config.toml
model = "image classifier"
dataset = "rendered landscapes of hills, water and sky"
horizontal_flip = false
rotation_deg = 10
num_classes = [7, 4, 2]
mlp_ratio = 3
head_dim = 64
fused_qkv = false
qk_norm = true
parallel_block = false
epochs = 2.2
lr_schedule = "cosine"
Rows from block 2 of a small image classifier, named by matrix and row number. Rows with one number belong to one neuron. Each number is 128 + 24 x the weight over its row's rms, rounded and kept within 0 to 255. All counts start at 0.
After each neuron's rows are labels from the 100 images, of 14976, where the neuron reaches its largest size: "patch colour" is the nearest of a few named colours to the mean colour under the peak; "strongest on" is what is common among them. Only what is clearly more common there than usual is listed. The data: rendered landscapes of hills, water and sky. In brackets: how many of the 100.
# gate: MLP gate (model.blocks.2.mlp.gate.weight, 576x192), inputs 96-191
# fc1: MLP up (model.blocks.2.mlp.fc1.weight, 576x192), inputs 96-191
# fc2: MLP down (model.blocks.2.mlp.fc2.weight, 192x576, transposed), outputs 96-191

gate.44 [124 156 122 124 138 162  88 159 119 127 158 137 123 127 163 142 150 127 152 156  93 144 129 119 156 125 149 138 152 154 134 152 143 116 111 163  98 127  95 123 166 114  84 158  90 146 115  97 156 193 121 111 134 129 103 105 149 142 143 108 101 127  91  98 139 129 106 104 153 128 138 165 100 105 104 156 108 116 143 103 143 152 145 136 147 140 105 123 116 136 180 100  78 132 122 129]
fc1.44 [156 103  92 136 152 100 153 137 143 157 123 108 152 128 115 115 141 110 127 109  92 135 128 139 129 134 138  71 142 146  90 108 115 160 108 126 134 110 117 133 165 140 145 171 169 112 154 119 123 123 106 100 151 127 124  98 154 130 140 180 125 156 115 115 127 144 132 122 142 136  87 136 139 104  83 127  89 143 133 144 139  90 131 152 137  91 139 188 139 136 101 112 106 169 136 182]
fc2.44 [126 101  91  95 113 107 105 128 121 165 114 116 101 174 165 161 119  90 150 121  90 126 120  88 143 132 156 138 108 123 109 139 109 115 119 112 107 128  89 118 149 128  84 166  92 120 138 118 128 148 116  91  63 115 103  88 115 161 172 194 158  99 121 114 143 133  96 135 179 127 140 131 131 159 136 115 151 141 132 117 132 103 137 122 135 125 108 148 144 102 146 144 119  84 164 119]
patch colour: black (100)
strongest on: night (100); green hills (34)

gate.62 [153 158 130 161 106 136 116 158 109 128  90 167 136 141 122 153 122 143 164 115 153 109  96 105 108 115 168 167 144 178 191 129 149 112 140 119 113 107 121 109 166 147 159 163 108 147 104 131 165 126 109 105 165 117 112 100 116 126 128 107 158 159 161 161  81 115 120 158 186 120 125 160 148 141 115 136 103 131 156 149 127 131 115  86 147 152 124 143 154 142 165 102 113 155 142 156]
fc1.62 [166  93 154 148 164 156  94 109 152 152 134 177  92  97 151 138 120 112 168 127 151 128  99 139 116  86 140 148 110 107 124 112  71 147 168 128 154 155 116 120  92 112 148 125 139 167 135 144 107  86 135 149 139 139  95  95 171 129 118 147 133 141 127 149  92 104 151 122 136 170 160 149 141  85 108 122 140 103 135 129  97  89 127  98 149 139 131 104 112 150 121 100 104  82 126 120]
fc2.62 [107 158 137 103 100  75 110 107 148 140 120 109 147 129 114 143 116 128 144 145 160  94 179 134 134 141 149 128 120 106  80 125 117 118  84 110 136 151 102 111  93 139  88  33 138 152 128 126  85 144 137  86 116 145 122  97 102 143 109 140 125 157 107 159 127 144 140 110 125 103 144  87 138 128 117 122 125 119 117 125 137  73 128 134 134 138  87 118 152 125 113 114 122 158 176 140]
patch colour: black (58)
strongest on: purple alien crags (100); night (100)

gate.420 [101 178 190 154  83 168 122 132  96 131 161 112 156 125 133  95 114 161 156 170 142 139 112 122  93 131 134 152 152 120 119 123 135 173 100 115 134 131 151  92 127 125 160 124 119 147  87 130 115 130  97 145  96 175 139 130 136  61 106 153 122 176 129 162 123 154 142 166 128 123 168 150  94 150 116 139 133 131 116 110 133 130 143 103 136  98 166 122 143 131 115 113 133 122 164 122]
fc1.420 [175  76 139 126 142 151 141 123  75 102 121 138 164 146 124 142 155 143 118 117 105 158 123 137  94 162 132 130 112 182 175 139 101 145 165 104 142 124  95 164 157 147 130 108 105 124 171 167 165 107 127 113 152 102 138  91  95 142 183 156 133 111 124 131 109 118 109 105 108 165 136 137 134  71 123 137 115 163 123 149 122 103 122 106 147 140 120 169 171 102 141 106 132  78 115 114]
fc2.420 [ 72 138 184 150 133 148 132 104 131 142 163  93 174 102  73 100 129 160 130 136 170 125 151 114 115 131 144 148 155  81 110 117 168 126 129 138  97 146 151  97 150 104 171  94 108 130 121 135 131 112 138 138 151 143 139 142 130 135 106 179 119 176 170 154  73 126 102 111 161 108  86 104 122 114 108 138 114  63  94 132  99 142 132 108 120 138 126 117 109 151 114 148 141 173 120 129]
patch colour: black (98)
strongest on: night (98); terraced slopes (62)

gate.343 [128 112 148 123 117 130 118 108 104 142 139  91 193 153 157 141 188 162 134 140 118 174  99 116 151 173 100  98 134 141 125  74 126 136 116 127 135 120 138 109 151 144  90 135 134 119  82 125 164 168 138  99 119 118 123 110 117 127 137 146 109 153 135 166  69 165 146 173 141 143 128 121 140  86 112  78 138 113 102 121 153 138 136 128 160 140 148 153 131 147 124  84 144 177  92 114]
fc1.343 [127 111 161 103 123 179 132 125 132  88 145 159 102 105 160 156  64 151 129 122 149 153 136 159 147 149  84 127  91 139 157 101 161 108  87 172  79 106  98 138 108 101  98 115 130 127  92 142 157 102 115 135 155  93 122 116  93 130 164 137  99  87 100 137 118  91 109 117 126 131 136 144 103 116 123 135 145 151 140 127 106 156 129  87 135  97 139 145 118 130 165 125  95 152 144 114]
fc2.343 [146 112 109 133  97 105 112  88 106 120 112 120 139 180  94 100 167 118 154 115 130 157 138 108 134 140 175 139 134 106 104 116  67 140 133 131 141 139 128  92 142 129 107 175 127 138 212 151 126 138 136 128  86 166 127 127 134 141 105 103 101 109 119 148 136 132 129  93 139 143 112 126  99 133 104  98 134 141 137 101 168  84 138 159 139 129 158 110 120 150 168 118 127 144 147 123]
patch colour: black (60)
strongest on: night (82); green hills (67)

gate.52 [128 145 149 152 128 117 124 129 148 105 167 100 134  98 122 122 173 118 151 121 133 169 106 105  99 115  77 103 105 178 136 161 155 144 167 159 120 146 111 158 109 132 101  88 159 178  99 132 129 119 134 139 135  81 159 105 180 121 114  87 105  81 129 130 127 159 128  98 145 137 160 123 133  95 128 160  91 131  99 160 152 134 136 140 166  92 139 131 133 100 108 105 152 141 122 125]
fc1.52 [107 138 149 123 135 155 113 104 160 138  99 123 106 120 140 105 137 114 129 137 119 124 133 132 151 134 107  96 174 113 110 126 147 141  85 126 159 144 105  89 130 140 124 108 144 141 147  96 155 131 170 119 111 143 157 155 133 144 129 128 137 111 147 179  86 110 167 103  92 115 119 121  93 141 114 139 110 122  96 132 132 139 109 145 125 169 115 109 144 119  89 108 175 117  88 130]
fc2.52 [142 135 106 100 120 120 123 122 113 148  89 160 148 156 105 105 136 162 115 138 128 137 103 146  95 123 130 153 147 132 135 123  82 112 140 123 165 153 171  89 115 125 132 182 130 116 166  87 124 169 103 137 112 150  99 149 111 106 107 120 116 119 143 132 148 142 150 113 122 124 203 153 143 135 132  55 185 127 148 123 161  74 135 142 114 136 167 133 141 134 159 127 151 107 166 102]
patch colour: grey (81)
strongest on: sunset (100); terraced slopes (55)

gate.501 [143 145 139 125 143 129 156 151 109 159 100 133 155  80 121  98  91 119 139 176  94 172 127 114 108 129 135 151 180 155 116 136 116 106 108 135 120 162 129  85 155 137 117 143 105 148 133  98 167 176 157 151 126 107  80 149 112 110  94 103 139 105 154 166 133 142 118 165 167 155 138 139 123  84 144 131 134 138  89 123 120 155 106 112  92  95 128 114 147 151 108 117 133 154  89 155]
fc1.501 [123 146 158 131 148  84 156 113 157 165 121 122  93 101 162 141 134 129 116 118 128  99  83  88 124 116 155 101 133 166 117 150 133 153 109 159 126 128 132 108 131 142 131 109 141 154 141 110 141 130 145 128  87 151 119 112 186 107 104 112 105 129 124 140 130 120 110 119 108 119 162 118 143 161 138 132 162 119  84 117 173  98 137 117  75 144 160 140 121 116 114 119 130 163 137 109]
fc2.501 [102 128 159 187 117 133 137 140 136 117  89  84 140 102 125 102 136 201 134 142 137 144 167 123 116 145 113 158 129 114 138 132 143 103 166 127 113 146 124 109 104 112 152 125 126 126 118 137  92 150 145 140 142 155 118 135 120 117 118 124 145 121 116 106 105 130 119 156 146 137 126  86 129 138 175 141  90 130 100 133 183 130 107 108 134 139  69  83  97 148  97 164 111 192 131 111]
patch colour: black (61)
strongest on: dark volcanic rock (68); overcast (49)

gate.537 [125 148 117 159 155 107 108 125  99 116 130 102 123 136 122 158 134 165 142 146 119 118 147 129 123 151 140 103 146 169 134 142 119 139 115 167 142 149  92 137 157  86 143 162  78 138 138  89 175 151  99 126  85 128  85 150 158 143 166 100  98 129  93 148 100 127  83 132 158 167 161 158 111  96 121 164 127 100 115 160  96 118 119 106 127 151 142 133 141 115 117 145 142 153  92 109]
fc1.537 [111 179 163 121 108 134 145 165 113 131 119 123 100 145 108 132  85 130  75 147 124 155 158 134 128 144 134 116 117 118  94 144  95 151 151 110 102 130 115 135  99 106 142 112 121 146 146 137 160 154 126 121 155 134 116 163 108 127 157 105 133 159 164 122 166 119 155 133 153 122 150 118 171 163 124 142 148 135  96  92 129 160  82 156 132 139  83  93  90  91 149 168 141 138 134 121]
fc2.537 [139 148 160 153 112 122 131 146 137 116 148 106  86 115 178  95 139 148  86 130 148 124 114 159 112 135 105 100 135 121 136  94 173 164 130 114 139 141 143 149 112 152 155  73 119 137  55  99 136 115 146 126 192 135 128 132  87 111 118 102 131 137 167 148 120 116 147 136  70 168 118 117 119 145  83 150 134 128  83 129 113 159 152 122 126 115 154 121 130 136 122 155 127 143 105 129]
patch colour: black (100)
strongest on: night (100); green hills (97)

gate.154 [155 184 165 137 118 109 122 127 134 149 119 142 103 102 147 111 159 153 145 122 140 113 126 137 123 128 109 106 176 127 166  91 134 115 145 164 121 114 145 118  90  74  92  95  93 119 129 148 160 139 104 119 113 151 112 109 113 130 140  85  90 161 155 141 106  98 159 136 137 158 144 112 149 101 111  97 108 163 139 104 157 103 110 154 112 105 125 136 152 123 159 132 120 153 132  90]
fc1.154 [ 86 129 140 153 149 104 151 132 126 140  94 157 152 160 160 101 118 168 111 158 140 134 138 159  91 168 150  83 166  97  76 130 142 101  93 149 144 108  92  91  98 115 124 117 113 110 106 144 116 112 111 117 164  84 126 118 114 168  99  93 108 149 135 127  92 145 117 168 154 128 120 168 137 125 153  98 118 124  97 143 105 150 150 138 124  95 135 168 117 135 111 112 134 133 142 120]
fc2.154 [172 120 152 148 123 104 126 131 123 119 136 133 151 118  88 133  89 161 138 113 141 127  87 117 118 134 125 141 125 140 109 149 146 105 117 188 162 145 150  97 121  65 164 107 126 124 157 155 125 110 148 180 107 171 166 106 177 119 103  90 126 114 113  73  98 145 118 117 179 140 106  82 125 123 111 121  86 131 127 134 137 139 147 155 149 154 146 126 169 126 149 112 130 148 108 116]
patch colour: white (87)
strongest on: snowy peaks (100); noon (98)

gate.407 [159 133 122 112 162 107 106  98 168 133 140 117 162 136 136 121 154 110 158 163 119 120 108 136  80 124 127 127 137 146 116 138 157 149 100 124  97 118 113 134 152 108 122  91 140  83 136 161 149 133 136 131 109 128  80 137 136 137 128 153 114 118  65 116 137 122 107 117 133 143 155 120  92 148 169 104  99 151  96 131 154 106 120 154 141 103 128 175 122 155 133 152 115 143 132 133]
fc1.407 [135 171 132  94  92  91 111 111 159 149  95 144 127 114 136 107 107 106 103 128 122 109 144 125 144 120 161 104 152 129  96 120 101 156  93 131  95 130 126 148 145 132 138 132 119 129 135 145 127 169 135 148 129 156 128 115  92 151 150 163 127  92  82  91  96 135 154 118 143 121 165 192 159 150 128 124  75 132 122 163 165 107 105 134 128 143 160 104 175 107 133  94 113 134 102 133]
fc2.407 [109 106 119  71 110  86 157 154 115 130 120 131  48 168 232 126 142 136 136 108 125 139 122 107 103 105 116 109  64 122 153  99 146 136 113 103 113 137 133 139 154 146  97 156  82 149 140 141 137 122 129 131  98 124 118 120 138 145 134  99 107  74 151 152 138 142 119  99  85  96  98 101 123 132  96 131 193  99  76 125 133 112 148 113 134 144 110 131 145 126 124 117 125  95 140 124]
patch colour: black (97)
strongest on: night (97); dark volcanic rock (91)

gate.293 [153 113 135 130 105 134 139 120 161 168  94 123 152 114 146 159 158 161 133 115 114 153 129 149 137 133 115 117 120 108 129  96 171  95  81 135 104 131 157 102 105  69 104 109 114 121 143  80 104 145 157 139 127 147  96 119  93 168 141 147  92 158 146 142 144 115 116 108 158 143 104  79 156  71 118 140 159 174 155 106 140 136 121 137 108 163 111 118 146 123 129 147 100 189 139  71]
fc1.293 [105 149 139 124  90 148 133 117  89 137 155 112 114 158 154 123 157 121 124 131 115 114 145 123 156 126 125 133 119 138  87 116 117 137 125 172 122 159 102 133 143 104  80 101 113 104 127  85 149 145 157 112  90 132 140 147  97 119 103 135 144 150 112 134 104 118 131 157 136 152 142 116 112 144 102 119 152 134 140 143 106 121 148 123  96 126 172 179 141 130 138  95 118 175  98 156]
fc2.293 [169 124 146 111 125 135 180 116 110 114 146 110 126 173 111 137 123 162 115 119 129 119  98 124 115 116 100 153 120 147 133 117 119 142 154 123 159 134 133 146 155 117 153 129 126 145 146 146 128 100 147 135 105 115 195 106 111 125 172 178 138 129 115 126 117 141  94 116 110 156 116 125 129 139 132  83 171 160 102 138 154 121 147 126 138 135 165 123 156 144 136 130 168  66 137  94]
patch colour: white (56); pink (31)
strongest on: noon (99); dark volcanic rock (39)